From a checkpoint of a small image diffusion model.
Model: 5.88M parameters, arch dit, num experts 8.
Training: soap at rate 0.0034, batches of 64.
Rows from block 7 of a small image diffusion model, named by matrix and row number. Rows with one number within an expert belong to one neuron, the router's apart. Each number is 128 + 32 x the weight over its row's rms, rounded and kept within 0 to 255. All counts start at 0. Numbers have three digits each.
Before each expert's rows are labels from the 100 images, of 14976 (inputs lightly noised), where the router gives the expert most weight on average: "responds to" is what is common among them; "patch colour" is the nearest of a few named colours to the mean colour under the peak. Only what is clearly more common there than usual is listed. The data: rendered dice on a table.
# router: router (model.blocks.7.mlp.router.weight, 8x192, trained with AdamW), inputs 0-95
# up: expert up (model.blocks.7.mlp.up, 8x48x192), inputs 0-95
# down: expert down (model.blocks.7.mlp.down, 8x192x48, transposed), outputs 0-95

# expert 4
responds to: dice: three; red die
patch colour: red
router.4:131135150174122139159039136147115115138170115150084148178175098143096135116106166157155162113129121147164114103153138111123152160101128154108116137142136149157136121129153051134179096122094129107022103115181171149107140142112096091206163117142142163156099107113164193191176117075101140118
up.0:132117084113113113126133123132142108112139105152130111093150116069151106144124146053131109147123146097121149154062124073114094121133088116092133097099134086143153111119143134101149123143082211130182127118179116139128131151112093103106135130155117130176138174103092157134099153091111151137
down.0:111092138085155132142155141119090102044163153092139178154133129126115088095130159088128097149160089129122057164111117078101144117107114130111125135141140184106059157150121089102100111164121102137134159123075133108133163107145130137083105113096161098131138097130090179102142142117170127121
up.1:183141110075088125128113131127079121135149119087110161068169095110129090163087131100147100162152151094134115172189163134124143112123093128157093127101089145129179107118141085127144100134146150140084126122184125062155125120145147093163137110192147133098132183066099124134144126090149123176
down.1:094127161131197126142188138125118146096158117135149178115096150165139152108187079123124109103148117144126125103185109101122074125109121111127180125133126149124053143144120114105078160160105138101092125154078137085129099126146119171090123136147155146186181105182133196157185138097151158100
up.2:105174119128090140070134089099147148127081114116173129140100131150157103120172139143141098146165114084187084087140113228112157104133111106150080081130130192133123111094079146149054173117170153147182120087102133121118144145182177123124089125096103143157158029152075123126084106142134133109
down.2:141107148169092183113102175088141079105087096167121189191063109109122108130122126152179142163150114148126131148162068101064122131121086141138093080137110091157170189156149110191111124173149132173110165116103139110157171095125158121089124077053165128138152130132069123129122099114088135148
up.3:107134139125173093137125084108193146134161118164195092138108138116130141131143115133147150007128131071140149130137154094129144106161162119150123070160084062143141141130109127127120061119162136095134138120105166127085139129085112140136118136121174093246158149107189165088129134204152167115
down.3:132144120093102072135162074110069141130165117070096142152157119119155137112092133116146136230108119168140128129128167123121110095140148136131127184158101050146136127122141123133103201097095117091128139119110091103109147100176094156128143144115159091022143114170186188084142146187174178099
up.4:117127084138118125140135086160106112185157131117166099182113088098101104093157104089085074125164180125148119143159109111139084081074055108152124169099114109104121102099068138122109180063148177100114116107175180127139135104147134122176148104052110127050121119156100093085119099123079132148
down.4:124103154097092108149082086152163129182164174176065130173160158162106098172089174078093123120073094105138110161131119155143172101101079127126134101134111088096173139091186180136179078106111072115121143122135096159075154147096116149088145149219098107148118157081117100058093094139074137062
up.5:125048169137150095112145054123091111164111147132174163120100131146160066105192121137095108127153136121075109086114136119168093114098130175141116113155098136144136162106142164138104099115153082114184099158105137123134068082085153154092102179075192104186184115124143174099118192183103123131
down.5:132060086114132084128149079131149110178139118119136125159174114107190093115101141155069106134119136138070077111126146150169156135078107075120130103149102153102134080101154137090110146099065178118096163206077087128087093101173132132071145073178134158074162121135121148124128174168134142162
up.6:112090124085110172193144095126104182142086091152166061089112077120164160079140154107151105127156131105142123146108108108095016055208158147143100155165109163186153136129099153087105152080119100122142080121128153060164101076155108124149140134107081125047114144107120108128147110147164125160
down.6:110064122127123181194136122119151202141068087125081124132149167126087154188113085111118080084130133113179102119088121125107227102212164096138153115155152182149136116133141149057116065097116139146176181146114116073196093116100155130138178107146058115181105107166117123157143113149118121115
up.7:133114143066161096163144179159129111183067134116161098147131145098177120137106100098097131154132162102142147125141088107149101106070110108115216131148150116131098160125107144059133080103095175098096151038130150198091158154139138120127135142155151148114192110122148126078193111127114104132
down.7:112094127204084082166127173175160120186070131106132121142124116157092122152153127103124133124135079137132131101148082117143193121055098133103042087150123138131160112112117120045111186120163098109096128045117092186107146123125143096110137101090138165114192163149133145089200126107073107139
up.8:107154125153144149137140101191128048098128174114171084137082184145138177159122110187139146065103136176096138134111128195102177104147105098127104086115126098155149130128165143130113105072098106125126154165113149099083092154172114162132090101161163176113183136161083084057094122164162127164
down.8:159152150108116156101141100204107053087162128155105123159151073099130169071150149133117154173120162103078119141089139160144049137132080140112189174130151103154108133130096162127140166073153151141152109101128100143102098130091115147094090172122136167146163106093111113098069133126120092137
up.9:176106100124211131139105113127110130131141159071132127160136138114131125102194107091071088156122161125127225112129087178146100118159101130106120080162088137089152109078072123159124151130113240155121134161120115157056167169170200083153134115112088096177110153145130070135137152122179130096
down.9:118098159144077162123165113153119134156159120155075117158124124151168118180103149112080105117142101157119034169117097157166149164143093115123148155159107101095185147117159112138086093058158091159079123128084111161089158126088087082120160140150063135139119107133157130149084143171112117107
up.10:169114193113128148184138112062132123097109131158150124136150221051183077144152127113077142147159116152098104105193119124127157089126138091150103130127127096122107126134187127050154147154167150129113130091186159105135107178135117122133180133086171119116199138114100099120118127062106103127
down.10:086109064121120142190090114079132109073118134084114124125115046207087076120119122103079133110112142091107176117178112121121101107118148150141169112135154086126179141157068153049103091165111124113126146108087095126139117167137139161133174118165155117159188125138089081116098122105084100096
up.11:141124145111141160117116149078181103111127148128158151160142136113184116078155134185078082204153146104096140116146119118135194077126075121135175118137069127112189147112129137200140130169176168131132142128122071112171085137184143132128079142122140098119183108096138091115121187125118104148
down.11:113094161113163088088117113128116120055173162043135091152144180155134128031144124128170127117170133118122137133193137104100134171096193164073159097192155173051135152140091146122108091108096168145114138159139091108125129106154149144158100137134096161142165130090133100155150186113116175152

# expert 6
responds to: dice: one
patch colour: cyan
router.6:123107125125162159120255130141118140029103130131096195108101117128151145143150145136140135136123119138096148066103147120152097148130132108118119127122148081113106139144148127119141156159135118146133111140103155130184152103103073153078138128123122112154114133124134041115103124151105134102
up.0:117138183133148130113084060061111152150078140179136110107130163085124083125122104138142137075139143110142099134158153101190160067113152134168151097106115188101146189095118136128099147074187087151106088085183078100094187143141155120052135113117127160114089147166144110136017097137150126140
down.0:176112120071097132115039149133125156110087151066119122182158146128131143134164168153127146116151110157117188209155108169108112161184129142145139178168091108118124131150169145115154114148174146113071134098195174153079164154111033162110111158125139124089107141130143114135142095197089136110
up.1:152124122118126127152098109068153139159153139115162090147139202098135053142149129187080108116144128129129141196127175116168118110151138133151160088076098146146196145034119137152127149090124115131077113138161112091133126189154148076109117100147132139129139149106076174120130116137126122135
down.1:096140142205117136182185174160122128217103108106099161174087085142082129076188114167147139117126072108149203096139134148123128119159127110138111104147106110114181114074114185166129140182103116173154091125164137137142068099105124102069099154116121121149110102133126184123144128117124098092
up.2:163152160105100124122109087089156139170136171144140099133187186119191152134134090131089149050145143121151081124188178125138119065145111104151155084148077185144172166117127151118087160131160146082100156102175084082108144182173109094151133114134176128091142145086108152113179127134149127173
down.2:092079144099151083151180188152117093093106091160074125193115106084152079117166169176179112094177109123152053125148131147117119132109117117152127134127116056115138190073128159175093138121120112085160133129184151137094123162132173126147144189088144116138098132155117083130093090135103158118
up.3:158129137093099112126133166129176173132135136112140110149173149081159120169128178090122091151126144142116113149085099124152113113153106085143153082104038145195150132094072104158058119152132166160111159115172121066127158134152148090139177126171128102150157161120105132092173088119114108172
down.3:139125162106104110127199127128151099137137148124171117181112110147115100130120132083100087207134084127092132022133111123082137180138110118117080151084105125140030125151113126141162138146123096076143136109055162124157119204107115180124128101101164118096126106164104127126154092119146120137
up.4:126086152134071121143060148106109116212131148150193110105157134120105105122089121093115117158127170080136145121160132086102138111144132099134126127156090114138125158100060086141168144088168142181084153134069136083152110154136168074147148134121111139094143149109145209164079169123167117161
down.4:075130160166130140135083155099137125042140146170217155136118162149067111129150129151114106090113135092187163130136076165109124076105085064087138104102124179129111123078109109137139131179100096108112132097000162134135157125130116103094134122122143156109151128166092078132209141109061143152
up.5:135146117133153159080083076138141147121072135155171103151143130150127070119112118088150064022113120138090122132132066179133062122118142098095096091098123179119111137173131107121157160106141089123110176142137161154145134165132145141095140129128115104160154158150081149111077098154165097147
down.5:122154087158113162081075103148129147105072113119139121132158095097101052152145132081148077127120149094089089157156091156139174113077110148070192141115147142101176111173124074172114097130091188110104108139129109149157148165108111171135160127125153119124146090125053065129158107092162101140
up.6:134106156125142138097049071105105108134100099130131090192146147122194120157120073127098081043115171154113134201144164162142110148176114056101148074106080175129154117122113159130146203096091183158192132094185160112116147134160133142100148128112130101199177146107108126078093149141111112112
down.6:136161114121125118107164130111135131188114188152129176152165142116119146123087138130109152137145121140112255185170139128134127132150107115137108132162090185124114152163097160111158119154154116104118144139101149121117096112122111155078137129107190125112118153124132111115172129155139109126
up.7:128169150092145118154134100045152122176132162133101100089181115156132053165111135144057155110082150157084131118070120102215159097158115131136147087139075147129163201118134123162171163150195140156067153130147111120137084122164113095116158172154154170142166149123145124115101158151146104141
down.7:145165162114140121156210135114125108180133123135098142155149151133128155097122168127103120160159133135139074067123103191092143127114140110146124151106127147140092095122155142078141120126113099101131144140134138123110105102138119122114119160120105111086123127124112199112110120130138159121
up.8:132093161100076098133128173093143140138113116123090159088134125136124163142139061097130110151089127113183139104130132088114165082111096114164169122137113166140174137141130159174120056081140132050170138135197071091139125185147192098186167121172132161068142119155096102103124150095137091146
down.8:128118199083123131138161118170113119130148077080062136173150148167095122118190127137156106147150111142105096113119099157097145165092119084102104155110111065153075150115122145137159122146098130125176120153251148171116090144129107159189110170114085104087137119141102161131105123117072133107
up.9:162132151144160131117087091125126134160076096119159080154181174096171071112120077151071128064136138147141094132151088115125115081129085079103102066124153170131174125104091105149087170151160140140100157117203122114129062165139091106170112134133157101171124184105097156069134164132134110152
down.9:143132107137115121133143067081163080083135142157145093154166053134102108135115111099115153183081081141175155062114138112101175086170106119103145103210148210161072133128151099110094126195162114141113146139111127108134173150104097148122131147111159118110149130134165139114109140090197130142
up.10:161120144130111162097088082135136168156121122167140099130149137080204122169107134117090133069110146175097142170121118184119136134126160113121091068098086179111131167109103157199117165104155126155136216113127163086153155144194183151102073124141144153162137111140099096100090102141140088141
down.10:112099152113121144106141165140136073154170147066194102132128132171141125110176133104136156160170109127136083123142140068144136146135183122106109078148153150152103120121138167123101073148138113063110148127171077141151162151090126167097139156098183193067099171173135113115209104147147140138
up.11:146157139123110114094079067106140181185124108180149107093177138119171133103142106084137097073125168139113128114156146153110094100099081111133104063098163171156143161126102144135131131094174112154091149103170125094147149151145160153142108079105143145092127123138114134127116078113122103125
down.11:093112122146119094121130151146103149145158123095116124131059118151103205146147164157104160106102108108123096150167146146131161138098090080147129190100183126166112122117118166138114160114108102109107154122116163093107163150147162168130085154150134134154131185117149091149101101142079130068

# expert 3
responds to: dice: three; teal die; green die
patch colour: green; cyan
router.3:065134111121124135115075127172153088135113108112182123159072105131071115134154101098150113152114107126074156165111091161101102156131155142110126144126133140134089086157121224104134139114085109108194129112052130154128135147097221179066119106116112114089102088154131125116088122180176112118
up.0:127094149105083116114139145123137167100133146074162123113121111197128118117173124107072104124089116146135143126120140139108080174129112103081143101115116117134136136172179124051086105143190131144130099104054112144166133168079179127150153071145206077143125165088126131118142120112169160109
down.0:101086111152139124149090173153122157044141149174125150126086143042124088122092121116118090159174139115137092154148131109138132185125075138084112143125099071101139172160077108064107183142121134138094161108211125140157177140172111127118137122087214120106153054151150101143121168109149176155
up.1:184156116139113120131062123099077123156169118135111106123179137143141109117097153161133127103153141130187131161150102085123172093118115129125127142138101106151139126083122037214119065128135123124045100111186124100089111090159095089162131144099118168146158131091132174149183125060112178149
down.1:125082085127137116121128123145158123091126120128084115129151128143087147148158121085130120113137129144036027089123113077102139158123198191110123143157129142113108111147131218121128148123132126132198146112225106127134139084124122177187122135130158129125129164114155131103104098127160115124
up.2:077186156139105156102093175112158123124132119142151123143096157136138149121139077125077110148086113172107170110132139107118143151084199094131147071065143099073134149104091174130094154108169124164187141159170144203117089144110198139109131089113135087165128136120140127111096099128154113078
down.2:194192109124145139100176202143100146139170130134111119154136143179155166091158155106141119131134121092114188147187120105111053170092127114120111143104139103051134151119128122154161166126126139166129131151118099167085108145074089183170138108149188128150157092089122161111103135108154134113
up.3:151069134119100148123177146123088200097172100149123143144143113098140106119126158155139143142118129207140228196109101119157137092152144138161162074118066131177156098134131064107112086113144119150122116145128156154130107103117208083134116143155108089155104138137151092167091103122086127153
down.3:121122136191095141159018132124140168051147137141180195117127114136122117127117122143107120151135144113138055164123085144154133112148120094144123117121107094140108152114140092124170126155095114115111130126028124135157162138149138082048140110124147094112105127145121036128132144120124136140
up.4:144089143072125178128125162157150102169142106097148102149125108166152050147087152165148122116121153068147165090053095092136163140088136150142174126148166198096162186110040117084162152134143124089076138082087089188123132124175124112175096140191148158134154115129092146093177132147104126168
down.4:084080106159124185136120167153120094155143095161097130133140142103095041102173105133154117096129111157132117161073120073131078159087159098132088136154188175089110090105186132074052082131105125093106117094152170188133117123101128136115099109057139147155186144139098157065139121153104115113
up.5:103122122108141069068111139169159178165134142091106117152145104157120165131084164137122147084073136095178173096081087120138113131126102141124151160140080199157145176116044151192097112098116109109133122109094163121095167116121113127138102098151141090156074124153123133169195166166153180196
down.5:154141128122128078059129133179120176160147142172156141147110164066158190138145104122134140155182125149182077165094137126140130159137100099091127093134090183163127092132185169187162155094156157136135150144145111122099156094138149128126123167078146091113072123104133136174191173145149168175
up.6:111109122112104104110105088166176072080106131176156157090094141178136113118120115114088105154125122095129147131079166109157111136137151141093146112130093093170148157112165122162121130107120137172145150093153075119132115135161156093169131077180111183160164077064112110122095186184132085137
down.6:134125130151131117112133087181071075057125138076137161110151110069105102105140140136108095115118169151178116155096148164172142123135134090098122130119103096156141107085093096173120118122124111162129113087138200139093130143093161114093115165101107196080155174172103078125132194161107108179
up.7:075161098092168144150122163134159193157107099131096135137106122108174080175115134158141077107144130158127160123074029109132086096124126106162190062121125167101121138115136126168133101114116150090114162070095152106137134166159096063144071171061167124136079145109141146176149123154164125179
down.7:205165161154096156148143150140109180153096101120154158137165144169091067083108142161134062133106124098106127118093056112142185114144152162140093200112130165086165140135090134162116155124156102094151099080173107107157119178101119053109089086206165131135085104139147144175120124152171108151
up.8:116117156184072140126055126108140127155128155174165111143177134162159128133139115106094135154115129151134124159122146084141126124134120107151112111136097142136190121143121088130116125111150102138061100124058133090140109128150255085142140089157129139116113139105109210159096138126156133133
down.8:149119151118152139104255100139125124207144125112087102164138149165167128127111140104123120137144140129102136081133132108106135140120135135103130143117112132128143123131154144116128126097140140140109123146150132137103111114118042107111132143115091124138120146125136217130113133106161121135
up.9:118156162128149150130178124054145134109116131128160134066124171121138136156119104135102191167126120103091110111132155036107147200161151123117127134134149052114084136159073092104128131146162067165064105129074172113109113141160180111055117101151091132176150181127143159139129147138172116148
down.9:152143087115117143150000125131098098079137137138163216060177111133085147094117146123107136115165126150113100216102118079100127152143158133128091102136120064146141128150156089134133133155106162175104145129120106104122108117111170146185108147105099137099134098141138057120158127160151119116
up.10:107124110149085097104104094135180053138100090141139051152121092154116105118083165061122117170132172109090124128117123143106092104106120083123136112087147103170111160179130204085087181138151154136170133114125151127129111039098218148097111077096136151151125151126133106149125144159119120115
down.10:082132132127129113135138109129126056172071132154159102125108164100072128157192066099120156104141082184159171081130117154106139071150093165136099107103150100189156104159141150106153078187091124153108119108123121111099095117129094123064075165160142142070153057157123084177158161175100146093
up.11:179142144114123132140111136122128149124161135143090098132198130148142112111103156165148132113135140140190112134149101112148142089122091152126131150129109141146148132086134006169144093133143119133028121120181135113104123122156058059166137139126147160150151153102134134156180139072106141185
down.11:114151141124154122134108124106125122125177171121164110121084113111148131108115118159108152159115127096200166157157154129132138097134107089138137084124127136148101125104115000160141098174091159095038155158022142097128133158121163073083140117141143146126125100148121114140157149085114153170

# expert 1
responds to: dice: one
patch colour: black
router.1:134112112059163121130192117130150113060126135101088073120140117091181116126132144055101102130130182118116206203109074095127105139133098132087157110109119121136171140121090163139135117151126201114214094115158131097148150115113129109082115129098131129136166184095119072100122133088135138165
up.0:119142106105127113104115152058114122181122113089170136104109165105168116147135024101121119143133110104136228146114153145097143078118145122157126102118076115100125144094070177157069134134178142146185164131093170124136079147124249161151150114100124126150092160144138126125091129185138089145
down.0:162151108146157111124129159108119162011123149075162080103176130141126134117112125055170086080084120105116059084157112168107100104135127147134143149122141133124147141151099196143140130120154094137195130094178158118075134107114188212249158129152116163102126148119114127116084153128113140129
up.1:136127135099145147164113115077086148077132153097142124075139134159146139168139134164134139209150107137120120112071175082134151073099108102137153152105086135155096138128102121158151118089131075113072185141171130049141142160151195161126085145120128140102138121129100160066116133149187103188
down.1:128144115138136130146076110144104082197147174138129100076135106153158148141130106181143158186151176151166204205118137157154135101132138098106110119147128114121188108112079100129131130183149158145097127134138112133112081129120153151154101116114159126144153197120146105136134146143115128099
up.2:106148165182163091126019121051096148143139162140167119203099166154115142126066058144060114071126089159101093104102152160165116163147109100132136122118114138087144173106083137138091113123171125165142146136112142129116085130111161155159170147084128093119143131088064232120168111132108106115
down.2:133154157093087152089111134122118150132154140072048128127154147120086117066148183142103166100129123161081110139119103132118159150184156119107151134144139036119135152086161169107161127109130092210129176136198135117075157089154074142165138130124099120046128116118089197073124110192144113132
up.3:100102183069109138136096103120100126088108100124101141127136137125139117142146178149062136160110111132114138122164136055134136082059114121131190122068184167158153167126129182154157139099175143069110144120158131146184131138146134169193142136103187136116112117125159159140090136103153129131
down.3:163124137155104127116094177140111109069126086146149153040136187118122080123119100106122061066141159126129107091066074156165161070107058105105034157083141095141154121127159136088069163082181094179158139064071182175086130087144161130129154160133083162139103139156112101146104160153129102112
up.4:152146107165119108115174111079072154172131106109148190109129114151162147165153111127169159147197103065174043052152156069138147100171126108191153128106136137206156103113111143088112075124125107151088132084080132106145087108149147148174110118116119109135151100127060182138117167147114099158
down.4:075106145133131136127186143104119154078172099158116132170110134132175101131180128155114124138149120071153082134146156104136142096164168082168140120115070156147123146133116086117150111155062139137123134125123087122116162098134139123096084089108097167105124123121116128153177148162125208105
up.5:115175142115118128140055157059125154158119100135164139133143163125148127144160104145145143111123080118134106040141153156162126080201149119197138108111108153132165202120132107116097157130144106120094163129155182094107101170182156122165137097106154083134140108122103124116118119171122118162
down.5:203126136105118149080106133119092101164069132069114090185170122155139142142138165137142146165134160121090171111141062174150138157122170184111151139110188117162122131162097179162123123137138113110104119120101068150148119156130096169079089117113106148104140150126149102108119100134071139143
up.6:141129146064132137127138123153136135113172179146103092136199136152168144154166106141142143067154135110171181170164137182146099089117097184143110110116135199161225133088172082151132154135096134096060123135180137107141120159156098090178148152155152141100127137118104111101162136101149140202
down.6:091165120163122140110164099106151130117155187163128076196100123150112119110134131118124123191143082111131060019159093137121123117129095140112123104123130181152055122119120129114124139138122083066069122129083111104143143182114074143094125098101144133121132091140129112104139106103166137212
up.7:151163146122124132160075147062135161114167102150177148097139165159129150115131088112086107203182106205133070143141145098135166057150143128158151134103107135069149140105149070148137151115200117159091180103128122118117140123138153089167099081095147144122124131177085153141095098120062173116
down.7:202188139100096132108224156093040082161101119128103161151110132124101103126189165118142154038116128120094113094096124136153175188121117143101134113162142119102119084179133154147147139087141140130136210133174096149122103142160099148098132156145137129099109116109145153146147134175094180100
up.8:125127122152098134123089108164123136136133088132100193108151128123152105143136105092124108109127163162123150124106126093120141158120136118127142072090111110150140109140135138109176121117147127123177136118148096078089116144125203113115107134155142146107107143054118165155107114093087101065
down.8:132109129117117134146192119128125124144159124095168171184110157156091110111137139061132081084127105151144111150075094134114150177177118140125153158120104188139121149112151160104127158132153051136189121100080136114111146118134218144142125137101178145186121098136105200131135140095102100117
up.9:102136119174113096098161135102077149142137130152097103189146128127119175120155086144120158146113086138111121065117139246141078141171122135157132166139101112141195165089077115110056099127168147072107175071171141151109132121154167095158095153140160139152165128120135145168202100115041099108
down.9:143172152129125116130173113139113121056097125147146086113126150120172169109073140127183109171129123096132117111121101162075142120117139112194108106125139206121115072124175182132204131120128127088176128151141149137121116129120100149142084122112125103184180103107099055143130189164112146126
up.10:106150113084106091114077125101119206186107116142149092148123139116096151063071090110078147131085127094145065089162134169146163165167120115136102099101113157112153168152135160059102160089149113135130122118093140112092103163104157143156106146131082068114133136096073168144137094125108118106
down.10:117022135111085091135000127143122154123108120118135161078145133115173152109052094096155109111127153173116106184101146030121157111161126138109121147154124094119109144119109167106160098155167116157186122113138155105132126140137138125193152137101094139095128145125132055120075141113164133094
up.11:087105158147115112123099164124138142077096190157138115164107145102165100177155106171100156137118148089094188160044136103095129167160146104133129094135126131152176134141132139110129170133114118050111142140131119118123140163131186073126115100120141086128079130118115098116086178162154088171
down.11:135116089151152091131214149135137106129139191131081145114123107138129135114130109128152121101100114105150124134128111151135128090076088051136169115143098094150124111133129133146097107174139116082068100145158145113131154181118255155174106127093126098255126151179141140110134127130134143166

# expert 7
responds to: white die; dice: three; six on top
patch colour: pink
router.7:123163100172097110144083109082157139227101066118153109096106124113102105092095093158126123120100123139124045044153116104131119153135125124116129125125141132113083134116092117166096128086153109142074127142119121158066077132142090126165160146094125108148144111139136213153136147128103140077
up.0:106142129119132097096144123146142132114142169143090128081150121170143136106056102097046109137113155073106123088110106078156080117167132118107101126103090127130118154122122103128135164095135124135130144061117066088077135144153228089075123092136162023136129145133108212101089112121122136114
down.0:149182091146139117109009116164079155166130109155133142046143110062122133129104142079148077083098079107183184096133142144109182084146178128117172146126151127135182106139105092107134118125136111154116101096161147109087113150133045150184148159148094089097102134139094077126135082115157157115
up.1:154114130101079145158095158148122151202114134126128111124142147171116114112136133122140177141116105081125142130121087144151093156126125143108125069116136084112153161180143112073110118107178071077140138123122114138115132136156132113106141089159126195115124089156051186123115080098133152127
down.1:122129126085227124137190112126122162170124112126086122129123118057145112132126157147153126082148151197139102123114085147156191138129122115124095175099098113143114107169116140053172132137129145086129088117135129174171111107079161110123104144118123193101102180146098182152096090124142139155
up.2:124125177131128192097028126138077108153139142164149116128162079124142113211156105140181098111140171095169130135120145189109166108127119133134109097144068180102155080127143128056126081140095142123105154156150094133141125138074206120173154107093145128112140162104104166137131076126121083136
down.2:119127078113139166122216139139155084174148129066150105140160161164136157093114147171182106128116099128157160090124107191120071139090104140107150153164064172100149144122142115103136186153183110123124105154125168180118102120158148153126137126163122124115169135147095157158111087103123095158
up.3:138150164084120190116074142177154061154117195097143126123109136091118117137099109158104157123168165133172161147117114225114114128153048042173180161077101106141154133124161131144202103079115130118097151137155141150117116123153129120135143121087194127127161144159061146104119181130091101136
down.3:132158109156164178152154121161098107146101181174096106099163143169136125153175135169129160145067072145169067131133123208121098117167074183184066086101088089163087132133108134145115162095138107141117132160146104168144122090128147120139107157169167154124191108089085121120143160170095120114
up.4:102117133071123128118117158132123138116111134126207074116097164125168164149136124155119137123129139086107138179143099135116127089123137109148134132105136131146141129123132196103108100146120144131147128118055143111148117140137143164093120092092110113117132105162151088052093127235200122168
down.4:132121144074150151152112120122110131090166117100189205140108098123133152134143121083134141165099097125162207227131133143134134132121096127168124118139147158099139133120134065095129167168110120114090158123030118135133119143123093127105119099140150134131119108176144139124202140074081118102
up.5:126123079113157128107201117093115130086144104140128081204108128075175132134080145161139111102121147121130144137137091224107158165124080149149126111076112089131136133094131099104110108155129190108120133088151121101129115109141121125063110085129098127119108168147115134129177127122043150166
down.5:129072124075093116106179130132120118174165142160111126057093142143122105150051132139109105132096124133116156182124141030146130096139111132116097142175155174102136097184134143144125157118155165122131148159154114162094171131114153140108141136144133134086115126130144078111071115131188094110
up.6:090064131123111121173080137166091090175080110073197086085137098159136117135106125167115217115164065161092078183131175081195105159067151115082128135159116129119107122151165094151104099082147077116146151186128156150114102116106089077147090149167138153142130098136118136125117136117161102131
down.6:129047107107165108201117140138150041104125117130134108081106159115153113111134099140126186129117160117113116129065193076165130130087171144118123116143126116106155135119083109138138138098121117127157148150110107151109127087157050093176095103081144146104141154154124110127131104050157114142
up.7:144081149126094106158181128176143169114108162153178102105111168105120141155135133148132099139119130137150135158146177125164134089195183117176105154121143112115166146091180115141066176130176083152171160116110157147114130115109121148103096153081119102207144116099136038082094089179110128140
down.7:106114115195146146137182090153131102077121159102094112191148153124182121148098138154112119162108116132081052147180146170116134124122139146128117127129137068102118149136112167104128100126162096106126096195098089133101196128099116155045098135164131115149073115115110094117075067128163163157
up.8:150148151077136139111119123135112171157101137118173104147127160102141135160137066183163204115105088163107143163133148135110129111087203147137150132166158121147131137105087164121124146118119080120096150123112105122112110134127099160113180132129055095121193122148119111101104137143163129155
down.8:124138133185132116093117114143125177133135126124082126146115132158132147065136185165136158108148133091150150118129109121101101109119203117134124157147166116138158125117170145128147113084150158102093093129133190117094181117134171153151153090171073140149173122126132100107098166130162143118
up.9:141156182136175131089135168108118121163120139173083140123144103108092117199170115154106122109115138160162134137123122148092084173123150132079131146108138142110093189180148102091075234137167110163059114163194146151137150154090106132106150146155099157128176118150136146127159130087095116154
down.9:119156142104082148046118115100149143172120139130152193136102184166113085058094191099114140145105112082172164111136113110124174130111121102120124045138128168156137103201124087106125102182063080133069122176093089136149148127173144137111155116125115142125214104141161135124160124106108115129
up.10:175133120179147153102134123137127114114163109123071132110160071143146120124129139063108093115138200117145139087134124065106146149122096133104117128116186094122130082154130107109178050148103164116183121095123126110125118086143127101124118114115163136120117172092136138141166116057116148115
down.10:124146119124113144120140144087129146209102143129054096089146118128169145111106155138128123176158096123149070098177156142155153067117123108160119119125162106111173102108152132083132135137132136115079140163191114133139097158130143148155133079128086115175131148095124070100088164184173126139
up.11:133142147077157170133124124129128161186182106107138046079140129150120123106133152158168201127157181118114133136142230139215152150190074160119162143133076131129115127118091107177093182140122104120096112135131181120108104177096118134095112061099184168140085115164175117118153090128109121150
down.11:111151122193089141141104122117140136142166104134105112096120113126082120149146114131145178114069082164108108126152173154190113160174047097165108148092034110100145117097178125151135075155176128124115147097117121112119124141168071136162094164179189132094087143114190114111179100127106135151